Rows from block 6 of a small image classifier, named by matrix and row number. Rows with one number within an expert belong to one neuron, the router's apart. Each number is 50 + 15 x the weight over its row's rms, rounded and kept within 0 to 99. All counts start at 0.
After each expert's rows are labels from the 100 images, of 14848, where the router gives the expert most weight on average: "top examples" is what is common among them. Only what is clearly more common there than usual is listed. The data: drawn branching plants. In brackets: how many of the 100.
# router: router (model.blocks.6.mlp.router.weight, 64x192, trained with AdamW), inputs 64-127
# up: expert up (model.blocks.6.mlp.up, 64x48x192), inputs 64-127
# down: expert down (model.blocks.6.mlp.down, 64x192x48, transposed), outputs 64-127

# expert 55
router.55:39 39 66 50 33 68 24 63 33 71 62 24 76 38 57 79 26 43 54 65 45 44 51 41 42 57 20 24 73 49 77 34 56 31 49 31 46 38 32 52 41 78 74 31 62 59 64 48 52 47 74 50 55 48 40 55 55 35 65 52 28 54 34 63
up.0:75 49 58 39 57 39 48 51 54 34 75 50 45 59 59 52 53 36 43 26 50 47 29 23 59 69 52 60 32 12 46 51 48 31 34 48 23 29 41 61 19 51 55 57 12 67 65 51 39 43 26 54 37 27 60 37 27 52 51 17 65 67 55 43
down.0:66 44 67 64 63 61 75 39 57 52 40 62 52 63 69 61 41 62 30 69 63 70 48 30 59 39 13 37 46 60 49 56 30 31 57 45 43 59 50 15 33 72 41 56 53 56 60 69 38 38 58 42 44 76 39 43 60 33 70 53 47 50 47 19
up.1:47 38 83 71 71 47 58 54 43 42 28 52 51 42 78 42 54 74 44 52 55 43 60 19 62 67 23 25 59 55 66 31 40 56 31 50 59 22 59 63 74 54 69 45 36 62 50 32 47 45 48 45 45 67 62 41 40 37 64 56 52 36 46 41
down.1:81 66 33 43 43 86 59 58 64 39 78 54 74 36 48 45 43 60 36 63 26 36 30 67 48 35 81 62 27 42 43 54 35 37 58 16 30 63 41 56 18 45 42 70 55 65 56 62 53 36 46 57 34 53 42 37 59 36 50 38 48 65 70 73
top examples: two-way forks (92); spreading (79)

# expert 53
router.53:31 74 64 67 21 65 46 72 43 69 60 56 36 65 54 42 63 67 41 56 50 65 48 42 26 64 44 64 43 49 64 48 67 48 44 52 31 59 58 36 40 69 20 24 19 34 32 30 64 44 75 76 62 37 57 39 31 28 63 51 23 37 42 26
up.0:59 83 39 46 39 78 68 41 61 84 68 71 34 42 82 71 42 45 52 92 64 38 53 41 72 23 27 53 22 73 49 41 28 41 63 33 60 74 50 38 55 73 50 23 24 47 45 31 53 59 75 47 54 57 75 61 54 41 32 51 42 63 56 47
down.0:26 43 54 74 44 50 32 73 32 46 74 58 56 31 52 37 36 80 73 48 68 15 39 25 41 42 40 58 29 57 33 67 50 48 45 17 15 56 47 79 87 64 44 70 44 36 68 38 39 51 47 42 60 68 58 36 44 55 68 61 50 60 30 35
up.1:67 62 57 49 34 24 49 42 53 25 46 47 61 24 30 45 74 48 66 51 36 46 75 59 70 47 45 52 74 53 68 52 81 60 57 51 48 31 04 53 52 51 60 58 62 31 54 35 42 34 53 54 41 64 35 28 54 56 37 40 50 64 40 51
down.1:43 18 50 40 11 55 53 67 63 47 48 37 61 58 44 45 21 45 26 50 58 39 41 34 41 46 72 47 45 57 38 38 66 88 38 36 40 80 61 55 38 73 36 60 36 57 56 73 68 57 47 51 52 60 78 67 81 43 70 40 54 16 54 49
top examples: wide (90); two-way forks (76); green leaves (51)

# expert 48
router.48:19 31 26 48 55 70 54 54 27 29 34 50 53 60 31 56 70 70 78 75 48 63 35 34 53 72 48 55 50 50 50 35 51 58 54 58 42 58 78 29 56 58 51 62 53 43 72 57 36 48 47 57 34 45 35 48 47 55 35 57 34 57 63 25
up.0:69 49 68 45 38 59 78 58 35 44 59 64 37 53 67 48 72 50 50 61 82 53 61 58 31 63 63 42 39 54 72 37 33 54 59 44 66 51 51 53 51 66 56 39 52 70 56 50 52 86 20 52 42 32 55 69 79 56 53 48 36 43 54 67
down.0:54 57 60 53 32 64 61 56 74 43 38 35 59 72 31 40 62 72 57 33 50 69 77 45 47 52 29 69 29 57 65 46 47 64 47 39 29 37 16 42 53 50 35 47 46 36 24 48 30 44 53 43 45 55 45 41 41 11 45 29 53 57 09 60
up.1:43 56 36 21 78 53 70 44 59 61 61 48 41 65 85 38 61 51 50 50 43 38 61 71 45 72 61 38 48 45 49 35 56 25 36 70 47 37 37 43 31 39 58 65 55 52 52 57 43 28 43 36 70 43 48 51 71 40 33 46 33 50 48 34
down.1:48 39 33 29 31 39 51 59 31 47 55 14 37 43 36 61 41 56 77 31 46 45 70 47 56 67 24 30 74 44 58 46 52 69 50 59 42 37 68 51 52 60 56 34 65 40 24 68 55 47 52 45 53 47 54 46 44 53 43 51 60 49 37 68
top examples: drooping (53); wide (38)

# expert 17
router.17:54 74 44 56 44 45 52 44 38 72 45 68 37 40 47 38 33 82 64 54 61 60 37 49 59 80 56 61 16 32 51 54 52 39 70 66 47 29 82 24 41 73 75 54 37 25 24 54 67 55 38 53 67 70 71 52 61 42 43 41 46 48 30 57
up.5:33 57 38 72 56 43 63 29 37 42 49 46 36 52 49 57 31 83 32 60 20 45 81 55 86 41 68 41 50 48 59 38 42 35 43 67 36 25 55 56 65 69 67 75 63 44 23 64 19 49 32 57 63 44 73 46 63 44 60 72 40 44 23 48
down.5:25 21 78 53 64 69 36 27 62 37 43 40 48 60 25 50 50 68 78 39 61 34 46 54 59 54 43 52 68 40 49 40 55 36 48 47 57 65 38 62 31 56 30 55 26 53 55 36 44 32 58 59 70 28 33 48 37 87 49 56 75 79 48 30
up.6:38 52 62 20 47 60 72 29 39 71 77 16 52 71 53 50 38 39 59 33 59 36 75 76 26 50 40 47 58 34 49 54 40 49 54 61 80 42 35 55 36 77 48 73 37 37 60 41 41 61 63 44 38 72 65 19 55 67 28 72 37 59 33 47
down.6:37 65 54 59 68 31 29 58 35 45 59 71 60 59 50 66 49 30 58 39 55 69 62 45 39 51 43 44 68 50 35 44 67 64 33 60 53 47 39 49 45 72 59 48 41 53 40 39 34 39 43 32 46 32 66 59 26 45 25 47 56 64 53 18
top examples: two-way forks (100); narrow (52)

# expert 12
router.12:90 43 25 58 60 63 48 61 63 45 37 46 38 51 46 56 59 57 38 60 66 59 53 50 24 60 77 45 49 67 45 41 30 58 60 41 24 32 42 57 46 37 48 70 20 53 38 55 39 58 38 69 87 34 27 46 51 58 50 44 77 30 62 51
up.0:73 57 60 26 38 33 84 21 40 35 57 41 40 46 58 47 43 60 44 60 34 34 40 37 36 25 64 45 60 41 54 69 51 55 57 36 59 87 58 55 52 23 66 41 54 54 67 37 54 49 47 53 35 53 44 64 71 60 47 46 27 48 68 51
down.0:66 65 76 60 71 65 73 50 51 36 47 45 43 47 36 62 44 44 18 46 67 48 75 46 28 67 29 69 40 34 61 32 36 44 68 15 46 59 73 42 37 41 58 20 31 53 66 61 61 48 45 64 36 50 54 44 59 61 63 33 25 42 30 73
up.1:52 64 42 54 44 48 48 66 56 48 19 59 42 34 41 44 66 73 37 44 51 42 34 86 48 60 70 59 43 39 53 81 75 37 48 51 43 49 48 62 40 36 49 45 33 44 68 14 39 50 41 51 81 53 72 58 32 29 65 36 65 56 78 31
down.1:38 56 47 66 52 42 12 34 63 46 61 53 52 53 41 61 69 30 67 49 30 79 44 57 53 46 68 49 44 52 54 33 86 30 38 44 44 66 52 56 08 47 58 63 72 61 37 42 64 46 53 46 61 45 43 63 62 35 51 83 32 41 35 57
top examples: drooping (77); autumn leaves (46); green leaves (41)

# expert 59
router.59:85 68 50 41 79 42 35 53 70 44 25 20 56 26 45 72 39 59 55 41 57 74 50 26 52 38 63 76 31 43 67 52 53 48 40 66 48 51 29 49 34 61 36 52 43 23 64 52 44 69 30 32 31 60 36 38 58 51 52 47 68 66 34 48
up.0:72 88 49 46 52 30 44 67 56 58 42 59 62 56 37 53 56 53 46 71 74 49 39 39 30 57 51 55 70 53 41 88 53 60 98 43 50 35 62 41 65 48 48 35 61 18 57 33 47 40 49 66 32 85 37 44 75 69 52 23 53 41 36 71
down.0:65 34 88 46 47 73 40 59 61 74 27 47 66 14 58 58 78 41 56 45 52 60 77 72 58 34 59 35 38 16 44 31 01 72 54 31 49 28 65 41 60 74 43 47 35 59 45 47 51 39 68 63 42 30 20 31 34 44 44 61 53 39 37 42
up.1:66 45 49 33 51 62 30 33 21 63 53 37 72 46 58 47 72 46 43 34 47 52 44 49 30 25 21 46 78 78 33 54 60 44 48 41 36 34 10 33 50 65 62 54 54 33 61 52 60 67 55 56 61 34 40 59 61 23 72 22 44 58 37 50
down.1:58 72 49 19 46 42 53 59 44 43 29 54 64 45 54 52 60 70 39 55 40 52 48 47 47 77 87 72 74 16 29 54 79 62 42 50 53 79 54 57 34 65 18 63 52 48 53 59 28 60 58 49 32 62 26 50 80 67 53 49 45 55 42 69
top examples: drooping (66)

# expert 8
router.8:52 45 47 68 55 33 35 73 32 49 53 74 43 53 31 46 62 67 52 52 27 67 40 45 64 63 52 53 59 52 66 64 53 48 58 33 68 41 58 45 51 61 55 49 54 32 66 59 54 78 35 76 51 34 63 27 48 38 70 41 35 31 42 26
up.0:38 39 58 56 28 72 57 55 49 55 52 19 72 55 26 37 43 56 70 51 57 43 85 45 50 61 81 46 68 05 54 36 63 74 37 52 14 50 62 37 52 46 49 52 93 40 57 23 65 50 72 59 31 42 62 36 43 57 33 60 44 56 30 73
down.0:63 53 10 57 39 45 58 55 67 60 47 42 26 55 65 51 64 44 61 54 59 66 72 44 58 37 77 38 40 58 50 49 46 36 29 75 48 47 46 49 54 51 57 59 59 48 47 45 55 65 37 28 34 28 41 81 26 54 67 48 59 64 35 56
up.1:45 32 22 71 58 44 44 51 24 39 28 49 59 33 81 82 58 58 49 53 76 43 43 12 44 60 68 68 16 36 34 56 48 60 38 46 41 59 36 42 58 45 40 72 45 74 44 26 87 56 51 72 33 70 33 43 59 30 31 79 39 44 45 87
down.1:78 66 52 59 66 42 48 53 29 91 64 60 35 67 41 66 66 29 50 18 63 68 81 48 31 66 40 36 57 42 46 38 93 63 43 48 78 41 48 64 56 43 58 63 63 40 17 54 63 48 43 50 59 46 64 65 29 38 00 48 50 49 50 49
top examples: three-way forks (94); leaning right (54)

# expert 42
router.42:46 37 73 42 74 35 23 67 35 54 41 81 71 48 67 76 33 58 62 70 51 72 31 39 58 50 42 45 54 62 55 36 49 42 33 60 76 35 46 31 19 31 42 45 49 25 67 32 53 46 47 43 51 35 47 55 68 40 62 70 30 44 45 60
up.0:35 66 38 23 52 78 53 42 56 31 54 50 81 63 52 36 50 35 40 56 38 59 56 65 59 50 37 59 55 34 29 52 51 78 51 55 78 73 33 53 51 55 52 49 53 60 44 44 77 41 46 47 48 72 59 74 62 99 47 54 28 41 17 45
down.0:49 63 28 85 47 18 24 73 31 46 58 41 27 42 39 27 43 29 43 38 58 53 42 66 54 47 60 28 59 49 36 80 71 54 48 24 51 36 50 47 58 66 48 80 23 48 40 39 71 40 34 49 68 46 55 59 35 37 57 66 41 56 48 54
up.1:45 66 50 44 68 45 65 65 71 31 46 49 54 30 15 54 57 33 23 46 50 46 42 74 36 42 44 44 68 77 43 64 37 45 38 45 71 99 71 70 51 43 34 61 46 25 51 40 37 30 82 77 61 74 37 42 60 37 44 36 55 46 39 60
down.1:61 78 60 30 69 55 43 09 35 59 54 34 70 26 58 64 56 41 48 72 38 42 51 66 38 52 47 17 44 55 39 41 55 12 32 20 52 38 75 73 64 68 54 75 45 79 59 36 15 47 46 60 45 54 62 29 47 62 47 38 21 40 65 15
top examples: leaning left (99); autumn leaves (53)

# expert 10
router.10:54 32 62 52 47 65 66 52 76 23 64 63 36 71 54 59 51 51 29 38 22 39 29 56 47 55 65 58 51 52 62 28 33 65 20 31 41 66 29 34 49 50 37 57 69 60 64 60 54 59 33 38 71 66 56 96 26 60 60 58 58 59 69 56
up.0:47 68 74 60 45 64 70 65 81 39 53 68 51 52 63 34 48 52 53 68 68 57 66 53 20 51 47 53 18 43 37 59 46 62 41 65 33 21 36 43 74 64 48 77 36 69 66 54 54 70 59 61 55 40 60 49 33 77 67 40 46 01 48 44
down.0:49 55 49 64 41 70 31 44 46 51 41 28 78 40 28 35 51 78 39 29 52 59 40 32 50 53 53 45 61 63 44 79 69 55 66 48 40 58 56 71 59 61 52 85 43 26 37 43 45 45 65 30 49 64 68 43 44 76 55 42 55 44 56 34
up.1:73 39 28 35 50 25 29 99 36 50 53 54 56 55 36 43 53 36 54 62 53 68 59 75 56 23 38 63 52 44 92 62 58 59 65 47 46 56 72 35 19 60 54 44 63 56 33 43 16 39 37 57 61 33 42 41 91 37 45 58 28 59 64 43
down.1:41 64 53 39 73 62 62 66 68 28 39 32 50 78 71 40 14 40 58 40 66 31 56 69 52 70 24 34 71 39 54 59 21 66 61 58 69 62 25 61 62 46 23 41 46 34 74 56 52 51 98 34 77 44 67 47 23 53 29 69 67 80 34 71
top examples: two-way forks (70)

# expert 20
router.20:57 49 69 56 70 71 28 69 66 47 32 47 66 64 35 63 32 53 27 24 74 66 35 56 37 32 63 37 60 81 42 42 62 17 37 30 39 64 31 38 58 43 21 57 48 32 66 73 31 53 42 49 44 43 73 49 43 27 55 56 66 56 22 47
up.0:84 73 39 36 65 65 74 29 59 49 48 55 73 45 53 59 50 67 42 42 56 40 57 59 70 44 48 29 29 47 50 55 58 45 67 60 59 55 53 78 31 50 43 29 45 33 54 54 43 55 92 74 53 68 57 15 50 48 35 53 41 42 50 40
down.0:50 36 43 56 36 53 53 57 54 56 35 54 88 52 25 56 33 39 58 40 53 79 46 54 59 47 42 46 38 62 58 53 77 47 46 43 21 52 29 57 51 59 56 60 43 55 62 42 57 40 90 41 61 20 82 42 51 77 09 76 58 59 44 18
up.1:46 41 15 48 55 49 29 37 44 31 30 74 44 63 45 39 74 53 52 63 66 32 34 54 21 69 39 41 53 49 38 36 69 46 69 62 83 53 42 46 42 56 77 46 49 56 27 53 54 34 58 50 43 41 92 26 35 47 38 56 52 68 62 53
down.1:55 69 79 57 60 57 39 64 48 30 63 50 30 51 75 74 56 53 60 33 43 72 42 41 60 65 34 40 39 47 43 37 56 69 08 36 46 46 68 47 36 57 58 62 39 69 58 34 62 66 36 28 44 62 44 62 74 60 47 68 42 35 31 40
top examples: wide (99)

# expert 58
router.58:61 46 58 44 45 59 52 68 57 45 62 58 41 61 67 31 57 42 52 49 36 38 26 64 50 61 60 44 47 59 38 69 61 43 60 59 56 47 49 46 58 68 65 59 47 70 71 41 62 57 60 40 46 43 60 68 54 50 51 33 22 29 65 63
up.0:46 42 42 83 41 55 62 40 67 73 37 46 37 76 45 52 64 69 63 50 57 60 42 67 69 69 61 49 26 24 71 27 55 55 45 18 67 52 44 53 48 52 74 77 42 52 20 59 28 30 33 61 66 43 47 63 45 52 53 27 54 73 61 58
down.0:37 50 49 42 59 37 70 43 41 33 68 51 28 75 54 37 47 44 11 48 39 43 85 53 43 47 37 65 45 71 42 75 38 32 50 99 56 38 51 54 42 36 47 52 53 40 35 27 45 67 32 35 33 51 68 59 66 44 73 73 58 33 54 57
up.1:38 54 65 44 60 48 49 53 46 46 47 28 54 52 49 35 41 42 43 33 40 52 58 48 49 54 58 52 48 66 69 79 64 47 61 61 71 64 49 84 67 55 31 77 48 46 27 48 60 53 44 31 70 50 57 38 61 74 43 58 60 28 50 49
down.1:44 56 66 33 59 81 62 45 52 68 57 42 45 85 48 52 55 44 18 48 29 41 58 65 23 65 50 40 24 63 52 36 94 51 41 29 03 37 18 65 37 92 62 52 52 37 54 56 57 46 18 40 63 13 55 43 45 41 70 44 73 49 64 60
top examples: leaning right (99)

# expert 11
router.11:24 28 35 39 32 57 61 67 30 73 58 54 58 67 41 53 61 41 45 65 56 70 52 68 61 35 69 34 18 49 57 60 44 52 66 69 20 64 32 43 55 50 33 59 60 31 42 25 56 65 48 57 64 40 74 46 44 55 65 75 32 33 75 49
up.0:63 41 56 95 35 50 58 57 74 45 38 23 22 48 15 33 46 40 22 44 44 46 53 66 38 53 52 38 29 32 75 36 68 62 38 52 50 47 88 44 47 80 40 41 45 46 62 32 15 34 70 63 67 77 59 66 32 18 72 50 43 57 41 35
down.0:43 46 61 52 76 58 42 61 65 66 43 37 65 48 59 34 40 42 31 72 40 27 54 45 41 57 50 45 43 36 51 64 75 56 49 39 75 60 60 59 44 69 84 65 28 49 34 57 46 26 51 48 72 25 47 60 45 25 52 49 65 29 59 45
up.1:36 62 46 38 49 82 50 54 67 44 40 53 82 70 37 36 80 60 54 53 37 36 61 61 30 30 84 68 42 32 48 66 69 43 47 47 15 23 39 67 43 73 40 48 72 84 40 50 58 48 50 55 39 53 47 78 70 52 41 56 06 52 45 44
down.1:22 49 29 66 71 78 68 45 49 31 26 82 43 63 30 52 69 48 30 72 47 32 39 37 56 73 55 57 53 51 37 26 59 41 44 30 54 53 30 63 45 49 43 32 51 60 41 81 25 51 49 32 57 43 70 62 44 41 73 45 41 52 59 51
top examples: leaning right (91); two-way forks (68)

# expert 36
router.36:75 44 63 66 60 36 42 55 29 65 35 65 57 80 47 68 23 50 34 19 42 63 63 37 74 67 33 56 52 37 46 44 59 57 51 57 43 43 29 53 36 31 49 28 36 35 50 40 75 69 36 50 42 63 44 42 46 72 39 28 27 62 56 31
up.5:57 33 50 43 79 68 31 55 27 07 62 49 28 55 57 38 67 61 29 73 53 67 31 70 75 40 59 40 44 33 35 71 63 17 21 45 45 23 48 59 58 53 59 33 46 68 34 41 46 52 48 51 35 55 56 61 33 74 32 40 68 32 54 38
down.5:77 53 41 42 25 50 43 37 23 60 32 13 54 52 36 52 66 51 74 29 49 42 74 66 55 48 64 59 57 50 40 17 25 52 46 62 49 48 49 58 61 65 43 59 51 35 50 48 44 54 61 53 62 43 33 44 51 73 57 54 58 58 36 47
up.6:52 51 69 54 47 51 31 56 52 78 66 27 58 28 45 45 86 53 62 47 41 46 52 42 74 52 42 33 46 53 44 20 54 52 33 70 33 33 71 70 20 71 65 35 23 57 63 62 63 70 71 31 52 61 34 35 60 26 45 64 50 39 42 56
down.6:51 50 49 55 70 54 76 68 55 59 64 68 40 22 59 63 28 36 52 45 64 59 66 44 24 61 28 42 40 69 60 57 56 62 44 45 51 67 50 45 67 73 60 49 64 36 39 54 45 41 29 36 65 49 37 40 39 47 36 21 35 32 41 64
top examples: three-way forks (91); drooping (40)

# expert 14
router.14:56 20 35 49 29 46 41 43 38 59 66 48 30 69 54 18 53 61 71 58 38 45 37 35 64 41 61 64 45 40 49 47 44 49 58 32 69 64 64 66 63 68 22 68 34 21 49 37 48 52 29 73 73 47 59 39 37 40 20 51 28 39 36 39
up.0:25 40 54 53 42 77 31 65 29 34 67 53 21 75 34 57 20 52 38 50 58 36 62 76 67 51 50 50 17 54 56 73 27 80 28 52 35 38 57 34 63 31 61 51 79 28 41 62 61 63 58 67 63 46 37 46 24 78 55 40 70 69 32 39
down.0:64 62 32 85 58 47 65 48 34 48 52 36 39 58 53 48 53 72 41 59 64 37 22 34 34 41 33 40 53 48 26 37 23 76 58 57 41 54 21 39 59 69 32 61 42 65 35 45 62 51 54 46 44 76 32 77 30 28 53 33 38 28 28 43
up.1:47 37 49 44 48 75 43 39 63 54 28 41 28 70 61 24 64 65 57 48 34 28 58 33 67 37 54 68 69 37 35 46 52 70 26 42 95 35 58 35 62 30 70 44 62 67 49 46 68 24 50 45 36 47 36 64 30 46 45 46 42 56 63 52
down.1:54 87 57 62 25 51 41 50 36 38 63 41 70 56 63 62 28 50 41 74 47 39 67 61 28 44 64 45 34 85 37 49 66 62 81 53 34 60 43 52 50 56 39 53 25 38 60 38 25 69 62 60 55 54 65 44 36 62 26 50 48 36 33 65
top examples: three-way forks (91); spreading (63); night (45)

# expert 40
router.40:27 71 43 30 38 70 52 64 70 51 50 36 76 46 50 78 38 38 49 42 66 43 41 56 44 34 42 40 67 57 36 34 76 52 64 41 19 57 30 59 63 32 43 59 29 57 47 78 76 51 43 40 50 76 44 65 25 60 24 53 52 62 44 32
up.0:43 26 51 74 39 34 57 34 68 81 37 71 64 54 67 75 74 50 63 52 85 43 45 52 40 36 61 22 77 60 50 42 46 53 76 46 70 28 44 49 49 52 41 57 57 80 61 64 37 43 06 00 68 44 25 50 43 66 48 20 76 76 53 56
down.0:39 37 29 15 53 68 62 34 30 30 48 47 40 49 27 24 66 42 61 48 43 30 58 51 76 42 41 49 36 54 52 54 35 22 38 44 41 57 56 58 58 08 43 60 86 50 63 32 55 58 58 53 75 48 67 55 41 54 58 53 60 37 21 54
up.1:59 63 40 46 25 35 53 59 36 73 36 57 49 37 72 78 43 64 63 70 53 49 53 61 41 48 70 57 42 60 68 41 42 40 79 08 42 64 71 38 61 59 29 67 71 50 76 54 60 42 38 26 39 56 49 44 59 45 76 52 44 35 36 75
down.1:39 37 49 66 51 51 19 26 64 51 80 50 67 60 63 60 68 48 58 39 60 40 71 48 48 39 52 53 63 30 28 40 52 55 35 23 32 40 76 47 61 84 72 45 60 81 52 88 55 60 37 64 65 62 66 48 75 53 27 53 38 59 60 51
top examples: leaning right (37)

# expert 57
router.57:40 55 39 52 41 76 47 32 65 24 49 43 61 40 59 41 28 45 32 36 34 33 21 70 48 61 58 38 67 75 77 63 62 23 59 45 34 49 56 52 52 10 58 40 56 58 58 70 36 63 51 55 65 41 60 62 45 57 29 39 66 51 46 62
up.0:21 59 61 61 40 79 44 53 32 31 52 43 46 53 61 35 37 59 56 30 55 36 20 41 47 51 56 74 70 63 72 50 60 87 72 47 61 49 70 37 70 48 45 34 79 37 57 23 77 58 49 33 27 31 63 38 81 33 50 59 43 29 43 57
down.0:63 46 25 60 94 29 50 41 72 49 57 60 49 56 56 60 44 59 35 42 52 48 80 21 53 36 55 51 21 43 44 63 32 53 70 68 48 46 47 26 58 42 40 53 74 31 34 24 27 57 32 48 51 42 61 52 54 44 44 54 38 40 58 56
up.1:67 40 59 50 58 57 60 56 73 27 52 51 57 56 85 42 68 52 80 56 40 61 40 60 64 57 53 41 63 42 69 68 30 44 39 23 24 37 65 40 56 69 67 52 60 73 36 32 84 45 56 40 15 25 57 80 82 60 57 25 40 60 57 43
down.1:26 50 42 44 70 53 45 44 67 76 43 64 33 46 59 48 46 55 04 57 60 29 47 56 33 52 43 28 25 55 41 33 70 13 57 49 74 68 37 56 56 48 37 35 44 35 57 67 47 53 27 67 74 23 48 53 36 42 36 74 55 29 49 59
top examples: wide (97); two-way forks (90); night (43)